{
  "arch": "tdnn",
  "model": "self-supervised audio encoder (BEST-RQ)",
  "dataset": "melodies that start on their tonic, played by one synthesised instrument",
  "train_examples": 26041,
  "n_mels": 80,
  "hop_length": 160,
  "input": "log_mel",
  "win_length": 512,
  "codebook_size": 256,
  "mask_prob": 0.05,
  "norm": "batchnorm",
  "hidden_act": "relu",
  "channel_attention": "se",
  "depths": [12],
  "kernel_size": 5,
  "stem": "single",
  "widths": [192],
  "init": "trunc_normal_002",
  "optimizer": "soap",
  "beta2": 0.999,
  "learning_rate": 0.0024,
  "beta1": 0.9,
  "shampoo_beta": 0.999,
  "eps": 1e-08,
  "precondition_frequency": 16,
  "max_precond_dim": 1536,
  "merge_dims": false,
  "one_sided": false,
  "adamw_lr_other_params": 0.0018,
  "max_grad_norm": 3.0,
  "max_steps": 10100,
  "batch_size": 384,
  "epochs": 148.9,
  "lr_schedule": "wsd",
  "decay_fraction": 0.3,
  "final_lr_fraction": 0,
  "warmup_steps": 500,
  "weight_decay": 0.06,
  "adamw_weight_decay_other_params": 0.01
}
Rows from block 6, named by matrix and row number. Each number is 128 + 24 x the weight over its row's rms, rounded and kept within 0 to 255. All counts start at 0. Numbers have three digits each.
# conv: width-5 conv (model.blocks.6.conv.weight, 192x192x5), inputs 36-53, a 5 kernel for each
conv.127:099133109120173092132095139105123141157109112115150124112125133126154120145071127133087134123114129086120127123143154129107106142153120148137133123095133076116122108102135139144130118122078132125077122132118096111114105177162137074172133149173137118126179116107149151135
conv.128:072129109120159106148122107151108086138123168130100142136158103146123115123130123122140131127155176150123175166110147115133127109132103118105135121127088160143162151117119122135142110107108115138147168147164134132111080147125104124095144098106121156083126101153107112116
conv.129:101093072109137112131148142120137065103153131156103120154126137125129128098132112109111119115149159159118154130120194123123104109142112149150125112135127159156121124138121157111103140106158108134126101127099106110140154150099125103139140102103128154094137134145142136114
conv.130:141103120087175124128112130107143147142101137099112099147148101165128110131159125095126137136118139109141104124121156143121151139144142151118166128086138110104181119144131124101090108088152131136116098172113138115147096117096107136122138178122127104158148074091106135116
conv.131:121108134117146108145135147112122130069165164142066093154176132125133127131125100127095168145138150177118147199107115118114108101101091124142105153147104097165109114147125165133116155146100146128115101087088091144163107087142161118138148142132114086106131128109133132137
conv.132:110120128106112131145141134118190059102176127167133079110149118138170107130130093127093128170101069187151125210115102126158152116146111113157127080160153112126151080104156140146133168079147161118116112163157096141141085132141140128143160101116153140164128086160173173081
conv.133:138120093126138130135143142123129095049156176119158128092119130135118132135117144108148157158121104136134119081130141096133135144110134138089117144129161053109155116101144170144125133132169157110139128120148104158126131118101133090130129092119036206221113111116116146138
conv.134:127145122109134125155145123128151142055176156121133151109143148115154101123183149152135109118160120146120101135125128118117171084139094091087144164126167155102080156151125130127124125102120142097169151166171133151127143118122140116106140122131126132116154137094117103135
conv.135:140157121092126089110193072126107117118114128131152120182125050158187072096176121100147117121128139122080124124091104143124107139115121109164158119133135137120108139158150127101145134105122130123131140111141128114091119157110152139099130164114106130110110103125139135131
conv.136:113115119127169113141139113145093059162180091123118130133148130153142127126128088129129112134046146179136147160103145116134143105128116130102107138156116117140133133123120151113100113127148167132155134115111111124133055165161122140165145149136127116132132138169154111162
conv.137:114110100151174126114143146158139135142100129120133119110159159151130123154125077159103168133145158109105141127131135122138125140139139130133120106140146102077116117127157120148159104084106080148111147110130100150155090102126139143117157129133176141133122123125146123105
conv.138:090119169123132120157151112118134077082161163124131131131163117121135111145175113151162109127079119147111125179103146115165126135130136133134110091126122149143101121126116109136140099140152109120125138162137112150132134128141119113110118114102142136098136115136096139140
conv.139:145147176071065131108143129156120144100118147155115176134136115076206102147155116110132112122110132145119152126113149119110105122119136121153110132144129121154111125109131141109147115159129141119125115116162115098101149139131141133135112101119116133124140133138175134135
conv.140:135120106130124138098110114165071153178147081142150128151109112139116107116171118098138112131113145132103140131128162120104133135100139141122107125140131153144101077143124106150154123189119122119125143091094160080096118172142120145096111138158198115100155118160171111134
conv.141:103097102178115124123098131125111145100099118122115082079130142152132122143107152121148117148132105124148093153177097114148152126134107151121123108145133128156161136108088104170144147131098135118162132123138168142089095209136132126116154136153142094147150136125126145139
conv.142:172110113133149140113123133127101144157119070125151094144208151159126128127142118091095171146102109097128104099148110119149114122104110115180071085148090123153159161148099122166143136135141106142176120143160188136107121116135120136169109099120124112131116124127115111137
conv.143:074157184178200111103153142107158157165103141116117124119145093146099160120125095122109134117156143101061153120063132103116099125121129135136135123118142132122101106150125165131120157115154129127143156128148112129115173089111088089119164141110100137101101132133121112107
conv.144:143102102117157088132118089118111131114109124136130170130096111114138130122172159170126155133128103184101096152129119110110126142103130126122115126106192142158136136117123147087108112131135135136127071089112123151117182168083132092101100135147122116137138152153151149187
conv.145:153102155123161163040181099157129125116129123153070084127114175062197073105145137140108138144123110113109126091153135128118102110105120136136125134113113139162147140127116142119135089100205084187120118087121129113107144108185155148124125114103147122120135107074113119123
conv.146:173124108160161188110114132167105112135127146152128129156126171107107139133143128156103130098164138112122104128117122090131142163156152166145158142140114119125097175079096093124116114102113125131109098105092130182152101153100134106144107111115068127123153140100103084111
conv.147:136118138126167126119137106150137165101098103126085118140137179118142130134138164152094153084159140152130064114153085154120160114105155127138123112102151118094105106127120165137123133090159151122132128139123122104176120112131118162125106139175101158167134113119091116104
conv.148:135122128093115125150096148076126124111153129113133151141135118158121160120122168124101116112120136133137098050170075127128147108152125131123106100149102134126104142153120082141149139104142099127102133100122141162162082167111138102121097130120145096156094171078134115109
conv.149:137099113121104170137154161154113168107132125145162078128114173148121108151152138085105121091141149104094135142100133126140104101127113120137159099127118105144105114117144128109140116111148134121113109136106123160152125141080157117133120135150142121160121110133120169148
conv.150:154090136138148139119109144124125080149157100125079134117106156118155125120176097193132126110116153153127090121149131103152098099127125109114146124096112130086132153119151161129124127125123110124134105128133107130128080117102143142126133101117140141156122146115088120091
conv.151:117101101147142118048166119141122126141146183081108124150151165115126131113097080116157091094122136115136129127121145134086120137112111139111118117150141102145127147119108128109141108130184100153102124106129125127149134104117119136130149088104113103159110105151175114149
conv.152:152185138093111093165099106117124106116106112196177160149118147108106124164114108138138175101151129143144146111158116106121135083146082098140142109124096172127138140131100096142146154125155133128119142151086142041127134187138105088123124150115141111142090103113133155121
conv.153:143096129141110117132145138114129094133104157128125129121141112131147121141079154132143093123111174101166116109136091127133121141076098107096136094142119183054130085105141126125148155130143132102142109140165134167136177144122131114111107138118121130111114149163135143157
conv.154:113088132142097126145129143140104147062114165106096128106111141141127102132119173166160142138150134133132136089133097097139146132132117142149129175138098092129082109133082116159117132153077122113127135171126117091119167152113142131118110133107117133108157150145119097120
conv.155:121142099105155118169099119134115109122148123112137155165144126133144129112135093100127122113109162119110087123133098153129109108130120116155174109129116180130090146133134144101117116099150143127141119086136101108125129126143144137172132125097129138141107109113124125139
conv.156:108168124113112149170077146102147129139120128158143129108105128114128141127176117109149115160102056188139140140171131106122116093146161136106110121149156130144117087136097121158134149122125123144109146149159122109112139130140112082187118094089094169093125132110110109126
conv.157:143139145104110117136124152155123115105205141139181094133148114119101139127157163163169078134147102205104110118116126104151113150121125101148122141116147130132093122142138148117125145102164097153069114154178130146141174114109147134156108105097126175160128153104132141191
conv.158:129149185114093099130161117133138118168101142158127087164109129113136142131150084192124073121112153114091142162109155113146153131109110132150091119136140165085103131137125130127135127118107129139103119135109093105115111141140146135129150120122189108154124136119121098140
conv.159:113128125138131119121085126130108130130156108081095145107109141159142145118158180097113163109154088095151142093121138158143113100113127112131115139122105175074112117129144111172087145106122149136120149103135094153095135084119130128113142115123131132096164123125129126123
conv.160:084103126124118138133142153140153143189079125144158128110103138159091134124109140132169124155097110115129149180137111136099146117111141118146168069119139113158099082134128131115111128100167124139127091111092157102174079127146196144123085129129106104122159122135089141093
conv.161:144139129174127139117132125133125098113134098125156131152108092166123133126146129114129106147126053117143115133105119122133163130123161097134097130137156100163142088114105146121113127130146163118125127115123129092108179121122117124084136092131110159115123136093108123137
conv.162:106145149125158111155138133125075097192110148123123143148160140125131133137128110144126123091101125104103152101118137144124124116115140111159120107134149084134145103103157138127109121120086159125091101146136161104169110142171107063121105110148183163123084096114121163106
conv.163:159142125179140121134132131110105120123131121131144067119097127130117135141131142099125133138143118121155108133107135125125124131156116134142149110130141144139156121095157125134100098126128115121116122144131110109113131148123139175108136100143115162132136145119068121134
conv.164:131097108177130102134111100122148127117161152136137122135119133146104152109069104116125110132105111093109166135144117178106135123157135136120107108098163115112122135111117142107141085141104108143128063123092150139115126126137146103204094120128147122136150125108072146100
conv.165:095110150174120096131144134102150156145100123115153102137117129160141148088090149170165183130123103119160118137079122136105136096130113161133062165141109146147187136139170142157132112151121119112106155164115121134067114151119108119093089102147114139107157102142101122148
conv.166:149127119138129161063137203117138133129107141133138144107160138097174159098168106184114156128126118136138117115145127086102143127107136123122129129145153120132160098152143149094133130115125130133140177131109147196100118112125120135079131139141135100137103135166118147134
conv.167:130142159132127100096152138108130130103106165134091184135133120149140130127116143148111171120138120137108133157108120150163110170134149135120164138114172116178146106125180128150149103167132121141138137136103102145132153090121135097167111180093126124134095116109105116141
conv.168:120113114124120105112102125129137110110094145118146128131141149137126086135169152165188147111111157097135139120115117113152104158096124100153171143138146131112134139125110117147120134106134181114123151144154114124111127148118131159125175142135114151155133133101128098126
conv.169:124121128179157090137151154111173160131085188115118086133154137102133114147118105135133123126140129099149106147145148098153135105112144147083175160128134128148141109107150125090114136164099156141103104155135098139130115133096131097077201170115136134110126147156163121082
conv.170:130121143100118120123165146117166111093138128156117082111159134146140133105125132152119114136142126120116117159100129160171145105115176160118070129147136096108058135091117119138145131112165146102101113145131140140117139132127132143133141122099160145143124148119110124120
conv.171:072101139137110124125146127126142122071101083096135156145153130139092136136120150154119118154091141098115069154131078140128143140121118145097052158147120136140156104098147111143136098111103124111125135144157140077080115151138107145127143141097131136098121137124120155164
conv.172:117104098089163124113116101121151154145087137134086116108120153141145104129118097129133146113063107180121117099104171152143098074138111142106113161120156152123131122137100133128114121111152086135146126100171139137151136136101111123200074121175154105177125129177115104122
conv.173:113144142127202134176114116133131081161156162124075111117099138156141098111105146125095170142097155125135136181115158133120114124140111180126108160151124131095141133153126139163128129098133138120121100126133121152146046184086153082137113137082144136082139115135123120137
conv.174:120143119073113134104118143130131127069144140103127159104173137167134125128109078133154155119096127148111155133163055144174128096155133148149136150095104121121127093120148117127112131162111125135133126069115171126150184048141118118105183187157151153126133147152171134103
conv.175:103100125129135134115146127140151118074156157151041158130174141156096149100178094088103147117118103191094101113176114107116130162092149133114086127148140158145075137107138148130157114126092164124133109104133163150116162137098118157104123111147100152113087105074101078163
conv.176:122097132142190087125149116159108147161165111153119147126121127110149075134159121115116113094143114099106118148089132141123088132135129154137125101119083076082081100140121118115121114149139104138157186151154129152128147191117114124120133119135080116097087147126159120124
conv.177:190124130119134152120082143123120096119114154070080167127186129127109156131121116103100124129147126184105122076093117127082115102119156123147101131140115118126168135103164111205123117142167088161133134133115102134088110089133117163126093127085139130112128121135157124170
conv.178:121119097152126092116108143136103130179146135122147087145097118149175099124134147130096159137153141110132104154093142135128103083137157145120130132121122163137162140139096115095136131115148135156115147140144134148131131168112140154121130127138139068168117123138097116139
conv.179:120130103146157097101124158130131171168098113097120093114078123146123127132121154150091143126157118105173119141127115156161114149150144131133136101109126105087186144152158119136136124177108112143126079156140146120107178179080136086138151107134159097158132164152156145139
conv.180:131127099083106141152145111125154079127158145157125082140143147132136125143156140102126079149089079148134132118126138113108121126119132103112145066148109110132108141164115134134112125112143120100121131135173140125183104081162131107137135103106119083135135092124137132122
conv.181:112111116121137137143146117157159083108138133093147140150085099128124117158132163140167131150108116135142135130095138079168113106143128132183174117124138123097128163122094156137127089176123134128116116147138119121135129062145142106113129119100164162139151105149100133127
conv.182:114078153156161136130123144121169082124178154147107131105175130152092112139178122160143156128086144112098147155125132115131167146136127117140070153153168098121131145130148119113107130113120141130119107151177113099188113101124129117136144069122133172130127106107131129159
conv.183:113159129132155140140109133142103096178187112137141154165106114157153125152086111099135091139121111128114145135147104134085139150139102121153129112149105078138151133126173134102165112161205123133125123155155121137143118121175147141120123169079153135141126148117098144132
conv.184:119141124122167111115110150148117117107163140155138106142184128145145091107095114129113107124126129120146141104139156097084134120103149139112129118111128146169106136139112116122117093128111146125117152146133127155122125162141163135113117126103130139112127110098120104158
conv.185:121098142132171146130127120169108138141124151119137134128095146074115089102180160139114130108126174117149126116131100119124144070159108126136125121124111152142154151119166103131107106147147121180146118143122105165094103116107118137072121142152106116122143144139142080137
conv.186:097121129120156098157120111132127093202163108157160140140140162131155099106125135124134131126097129108142103139113153130092150118137106098107105131143135149094104150168152150102142134131132133116140118095132134147135080111145094094172117130118153146112130104136119156141
conv.187:109123143105141144122140156106108079161164153105124115093099117147116148144095182149083115151124141156106130132120174124116127114142112124128129074168108107094132120166108119142099124085174124108139163117104126167099122092128113093127103115124149129136156123090139161123
conv.188:141103094133119139118145137086128154101098110107168156161155113158084164109167126114090129098154142131126186137165132096140160140118125139112111136158141169081116125101151135112111168103124112117126113110136115110160122109129121082117169146100115130120125107123125080129
conv.189:157143088123124116121125140125148119124128158101104122151151085142131151136114140129136104113146130138104120123113115149139108099120122167135157114122139070172154121101103124087113139102122130149123145138092124125178119170131144105173125135163141177163125115153157114149
conv.190:146102139110120123126145102129104144173156132130106153166126181086219118096117170108135144101135128140117122110117121114158108148136126090123125143132158101097115144146171137151090133125131135144109107161118138102133153103158114129115140107142131127131089133131133118134
conv.191:131149120130116128129096148141104146136086142105125114115140114139134130151124160066123142129129134090125100092149116078116120135107139131100135116151150135133126125111115157109105109128095139118128130117105103132163173193144108100093108134116147143117143114104102127106